A small image classifier, trained from scratch: norm groupnorm, trained on short English words printed on busy colour backdrops.
Rows from block 2 of a small image classifier, named by matrix and row number. Rows with one number belong to one channel. Each number is 500 + 50 x the weight over its row's rms, rounded and kept within 0 to 999. All counts start at 0. Numbers have three digits each. After the name is the row's rms in percent of the matrix's.
After each channel's rows are labels from the 100 images, of 14976, where the channel reaches its highest value: "top examples" is what is common among them. Only what is clearly more common there than usual is listed. The data: short English words printed on busy colour backdrops. In brackets: how many of the 100.
# convs0: first 3x3 conv, stride 2 (model.blocks.2.convs.0.weight, 112x64x3x3, standardized in use, each kernel summed), inputs 0-63
# convs1: second 3x3 conv (model.blocks.2.convs.1.weight, 112x112x3x3, standardized in use, transposed, each kernel summed), outputs 0-111

convs0.77 095:406507493558523550543413490504516592484552386512604538521470487434490532528616435525544489483483475537473443494498459540415468510498575554564404527521570477534513480467465545546463544477472601
convs1.77 110:523490617549558479500535574412429567479566375473462556529536504523552526484539507553553430558439570483439506532521545447522515504472458511482483558549422448539594459580521525532470406483497540512530482559611465416452447584471569544528510431519449430530480435459451501498506554476452553480498517578431567409548529458489523546525527449425
top examples: the letter i (53)

convs0.41 088:439439598461567436563555552555453519437472503497494461500488533557545512511452420563547518507478579538398469480545419535474479440375472459472433534486501505545545490498438429585469513426532546
convs1.41 091:457598496621466438469468480454537488626442502466474533506525493508499536496461527530488440463484579446463506680510481453489530485531537482456485456481490432466518572516489452474527436485458453430497523489437474457449509522529519401508563556447536451548498436476409492464521409486627480518401557510559481613619521503509483496561514468491
top examples: the letter s (47)

convs0.42 116:526458503555491610586412565451487483494503452488452552441548405473557447610518445504479522484396550552506570505448487507478506494473456542454468445452467440459580566568474580542546464496466540
convs1.42 116:556499414446461535494505532476525436494562501412591520521504483569502466463496471597432581456548439365493498530576538536563608499472495366437484432520437492430517528539497524533432540522442506543474584536523463451521456536470500566499626530532516429494546439489480558557578556461476455474507590516544440516500382510513501506536474486516
top examples: the letter e (65)

convs0.107 091:467406498398445545517537480523506399497504493530540503481440562451481456590477452578447507461488514498454511476569544482506498562513423566502578562508617452411454468506566616502509459462457472
convs1.107 102:615453482454473519514463555514465504604510518496484500489528498500515483491601474553548512515438558476435493520483477530447489407515480457496449499474483510537432419482602505588627463517490601547526450551510581564536548437365586495407450479418437565472522443545459416488534502493604486498518539499445465456524531448538510612518499546482
top examples: the letter n (46)

convs0.81 097:539491451497546513531637418522506462487509454468493500549478446505465558538404490505525545460509537575424514395461446532473504475513452513575611469452478577572477528458560543442507451486615453
convs1.81 095:465526526547530518478559537483539449462507569549431612457545498501476447459533586429526460466526532537408443388506609486552501519477512479485462469457606429423478513587506385543521444528423571435523494555466537551453531515524570452597515522503481465431449413516526599383567478543455479504529577497527460506470427472524499515497500464490
top examples: the letter p (31)

convs0.88 094:496659502431547511549469542411544466595497437548472573532520581528449475557459528440488545491478437502480533463468518505516446506564481560424479527434497450514534516400546530464504475549559602
convs1.88 093:611495482512538554582548580420526482533443399479427440436523539502518565446488523484462413413372538530475418526481496409421385442491525510551479562548503563541484492464450486536553460491507456439484487381480502529422496459485519521564515452540490528495515463472490545619517509470517611595472502564480547447492494475539487567476515459489
top examples: the letter d (36)

convs0.14 121:614447460507528483530445482562435550481426488489543528491621552481452511535505540513480535571470561569534546499601507445533518491523439621422504515420507511386471590508536467487478512500517559
convs1.14 108:446534479466528467479502550482385537473490606455497523568533455549523543502518479457504428558542500488543421501553394570543436510541556521530532542463528494591514404449440570466406506502470452450548485483530447476547456481496503441569468594469483490496490420463571466444502447382464503482590477517499463571484330560551479435450479476496
top examples: the letter t (53)

convs0.95 094:552508445551475576536496581462440570490515565484497548446436462572413496489448456497537478486490540482447577522514506579418545438501498500385479486615450413426582496535508513505468455520581530
convs1.95 104:521586520515413450449487523552503523443582450451453448553413484394535493458566549490514472514540569523444504498580602490530443476426516470447483450391494430507551515497524409478411621421486422516484535532497534492442420480453505513463531474565432434465454468408526512431495472505538514456470561451439424460450553510473513560517520503599
top examples: the letter i (70)

convs0.105 098:622539559555496523495511463432533513534486491580489460429485498644450568495500542461429505429424497534476523464465455467407559417472520475458530482533474435482488463545480517458480552563510627
convs1.105 100:431530482560476461411567549499483462476533485470439449619485477395433437526426519510510488429429520595488432391431480451509391512568501525553497582552490487497525536492456510493526432506520483542473564545448566494522606421473478475459487532433437559521458491564528474458489572556509528569441538487532526478541565471448399495423497525400
top examples: the letter m (36)

convs0.12 107:470499511543452533537520537517396503457526493465444453630510472610449439474502515462529511514518536564416514583581495467507543503473524464581661430503538448485501487444498477434506521527557434
convs1.12 108:588463516585505559506529487500572568558473356450442532465503459519581498477452494452527391445380500485531553454499562532509476529502494646473395411500454594433469487511469388527534451604474538474460504472387505511472477484462449494524577418457477565480456526488502516528558534506536504440445538489490493553457486466489468507551488461495
top examples: small letters (78); the letter h (52)

convs0.93 102:486524530471492594454475538459439502476504462519474425522584554551510382402504536484526547550410479457381501538411494483422504507502434459550630505576510506542529500476477484471507433513479428
convs1.93 100:572562562511546490466516503483537446544564432501478443491550497525488608538472520445456501391498526495584553586500494465450469552480497502487540490485491592455455561503458508561443396540414552440438510454620492407546530519487424491503583520426504559466560597474484478491508469613502495497534406543408450506532461512481550579558520450575
top examples: small letters (60); the letter h (55)

convs0.54 092:449442531465535476486520552469553590516512502444527437573522487475431510583550465497446580448412572562463548520532416567485555553574529515520548516441458549478455478512589454557545519600431447
convs1.54 104:508491396567584491544452548484555606434632456508475388480561496454495521543574435541520563445526500548526556542551496564555479437471511518475462396489419501505480559454437533478547494487420487499504537511487481493489570544506406561523519546501388550543444522588541489457497456521541460521545489542467610452569485584439457471551435519496
top examples: small letters (63); the letter h (32)

convs0.34 095:532501548540528492420452493423491452493438436541436526555356471516546514525534520497519512523657537577496523531490514459454463538588453417508480524403522513448474528532544551559460431491486437
convs1.34 092:487504419597479565492527568509420471395546536470443447485505411528546602463562447541461523584477554493443483530425524552533506475448494535442538444487488480554547566557502533502532456471401492574501390416537498456488486485554529423532505464512526570502581531571530495499509407432470525436390434506531538521484556427519499442605555527522
top examples: the letter g (44)

convs0.106 108:546467511453467469648498471439460582551536549447433453437548487457478522472524516647509468386474470461426607541457521431514530495501495469524490474433501491391476488477452516534495484522479514
convs1.106 095:471508483447490514448431460420464390367504563577528483551540521510505545563522441532426471479490544465521493490461433535514452428502475473482533412468566556516589394423578428544531548502426471551452439451549575538473542539392542582566587462551472575480521486527503596468522488450483486478415456503510482532491438557479464549550480531526
top examples: capitals (72); the letter r (54)

convs0.26 096:530511550550491545487489447460448580454582581539534396490450483513530587512499593465611529455496427453588527566434561423496433445500447512504507568443530490452439439478532482506439480454474491
convs1.26 091:509478475535477442577492593472472441477508481525550429511609493581427577491502433556454479521501524559448460471445588550545579502492503516472564523435487490489529494521599617482484439426530527485513428469539359511531479515518484492477490510597455480567489475456402474540561601430471603510566535571500436491577528426535543460536505496457
top examples: the letter i (73)

convs0.15 122:519538497556498495546496495638455435520459518503532601428530523517468418476476511481506508536493588518402525508489484563603514545452491574435559518456500568415385483385509469483502516496451506
convs1.15 103:559463482434518542513441428526481457573481559537488519526545515536491464527511464448547437485474470463502484435557549544557420512620429476559478482542468545523481440396487493588448617531391479507410489490480550572531435566585479455513531546513447537488544551485475606587557450484575502483449518488480503532401477548540492624541454440481
top examples: the letter h (31)

convs0.7 100:422489533569423544581421559539498537374540528510530423441497473446430543452494473501540550588469431524469503526523491589507513490613474603470569532484501573478530486528519559534503533430495514
convs1.7 092:465556588534544559549531567491492585490558478421530462451461475463500422444482553551488502392573521523447576431470516564516522522438548553447534480441485439528484473507540581519480611420575459536403472511504490532537485560628530498467426528581512497434495487434555499411418481455569572491502467447539488499524576452452514448447515580496
top examples: small letters (65); the letter i (64)

convs0.53 096:479487537594500523594436522457517454479471491488553532442477479502496534540524449521499485456556548580453492441471508442478449515446532583579432502527529433495425506551497544491384630600589466
convs1.53 103:569433575575521521528540517446448535453498561503527463483605585423374512502502380459455498578489400580537516465458445501537480498557514513606383492515456446498507585518501535506482477475457434514497486485509511549462483418490571486503523537561490430512442432478580459481474566476637473474524476541547483486412498506458519456473477603501
top examples: capitals (66); the letter n (50)

convs0.45 092:521437480547506572427460562440511609486612413424551503571478430537462505499492580527524438491575466468467492502478431481590564472580530416551554545498507491568490502494436483462526481485449441
convs1.45 100:453416492633495517498486500495594506467493567467538457438587592460555421511473433566505474506499589478531575486491472507457470588533512437457466590560477469536564423434544441473517486487478551492552484608444440445441538461473517549450500512536407467476546575604414490463540539494448509531555472472453472408511418423507531536482535533459
top examples: the letter c (31)

convs0.108 113:539402532478539476610462555453459455545455438514512549468625462515483444506483517468477586449480513497468677502569494468480493458494446526450546462472556476507445463536490465603499501449477547
convs1.108 102:473501577581506494452489435425401447459548542499583475473535569488445550475486502477461532456515416483456477432380432502506512569537536411506456504487419487502481558441523461494415487509402441491466575463450444478457495357499479424515535516558505425529424519545462492450586412478500465406463467575489498472498507489439549464417448440507
top examples: capitals (61)

convs0.63 106:507462449446520526609475462522529431490619523449395574545530499464432569500507492418570573545478539462463505464504551563442472487522505508470431452533460513557486621431567548497560508524554499
convs1.63 106:494537446558586464522489533461493507515493504538514525420500537624486519486510533473534477514529539534414512497470568472474524520457528399428434448548451544472527487559500472434458516586422527501534483519546464468446563478548481459520612501633499543554463406479495490498413443489516431464391512685418533491433491555438503496570485481480
top examples: the letter p (36)

convs0.82 115:527550581447495447505584445494432541521545457489492421635485576477424529440442542552453511518534526547497502486511512561437536443423487438500531413591417460512542463511477495552445543426552491
convs1.82 114:438513492407416532511521577540515573565511540516507457506506471466565490506576477533572478426532411510512523485473498549544441479527487406536514524537438442463498519554529393513494428579496474438545498402568461437525477429481515502464456490404460481436527645477456575578562578472562506503586505516473480540466423498439556556618486491521
top examples: the letter s (76)

convs0.79 110:663480457414495550527512520527551497558500494464430597481533500627456557521427506524435543521444515425476532464448571538483556493456536536620451496537502501498500488500467506448472467507464412
convs1.79 112:445446463550502458432550423501477514438439520532608537458526549555511558458501449415568510464429529559420547378512522513514422558476440513593514503531569481582495377566481604544522517603508449538463421435475550523451485523466511593546525471472472508531562450590424517446511499481525512507465424521490486558523519585556536491463540474502
top examples: capitals (84); the letter r (55)

convs0.38 097:596484576639452481538550474496431427552542508490493451491514531437491487471478563470508482442450548515473491525455528464579426424532482513484437489452532510483553534536567578647477518415549496
convs1.38 084:528490518579479435475413495550495439484514521462418527564414562437543495505474475583456429598484479482536447578458474457492457530578472541468548515441618485452520484621518439558432444453464442470442537620551501458478553481536484489522452474429489505608444488544509469485499521530580501606583465532487482540478432434542513459535592490478
top examples: the letter s (47); the letter g (34)

convs0.55 093:464463468506434472534464429431516453509487505516533496483510548531500556436518579503551532595531556542500548495550450527552501432469412520470461707509524501428545541522458460454468596532470459
convs1.55 084:510524598567526461463471558510454512469579537488544476455543606428579512546504535379588505489552488547561449539491543505482484565479521546503572564457485508485518517463579434504422476432466542410501616620501540502538540495522506491467475433454454505479559505489522450409528536468519424531518450457573549547492554481462482498486355539602
top examples: the letter c (32)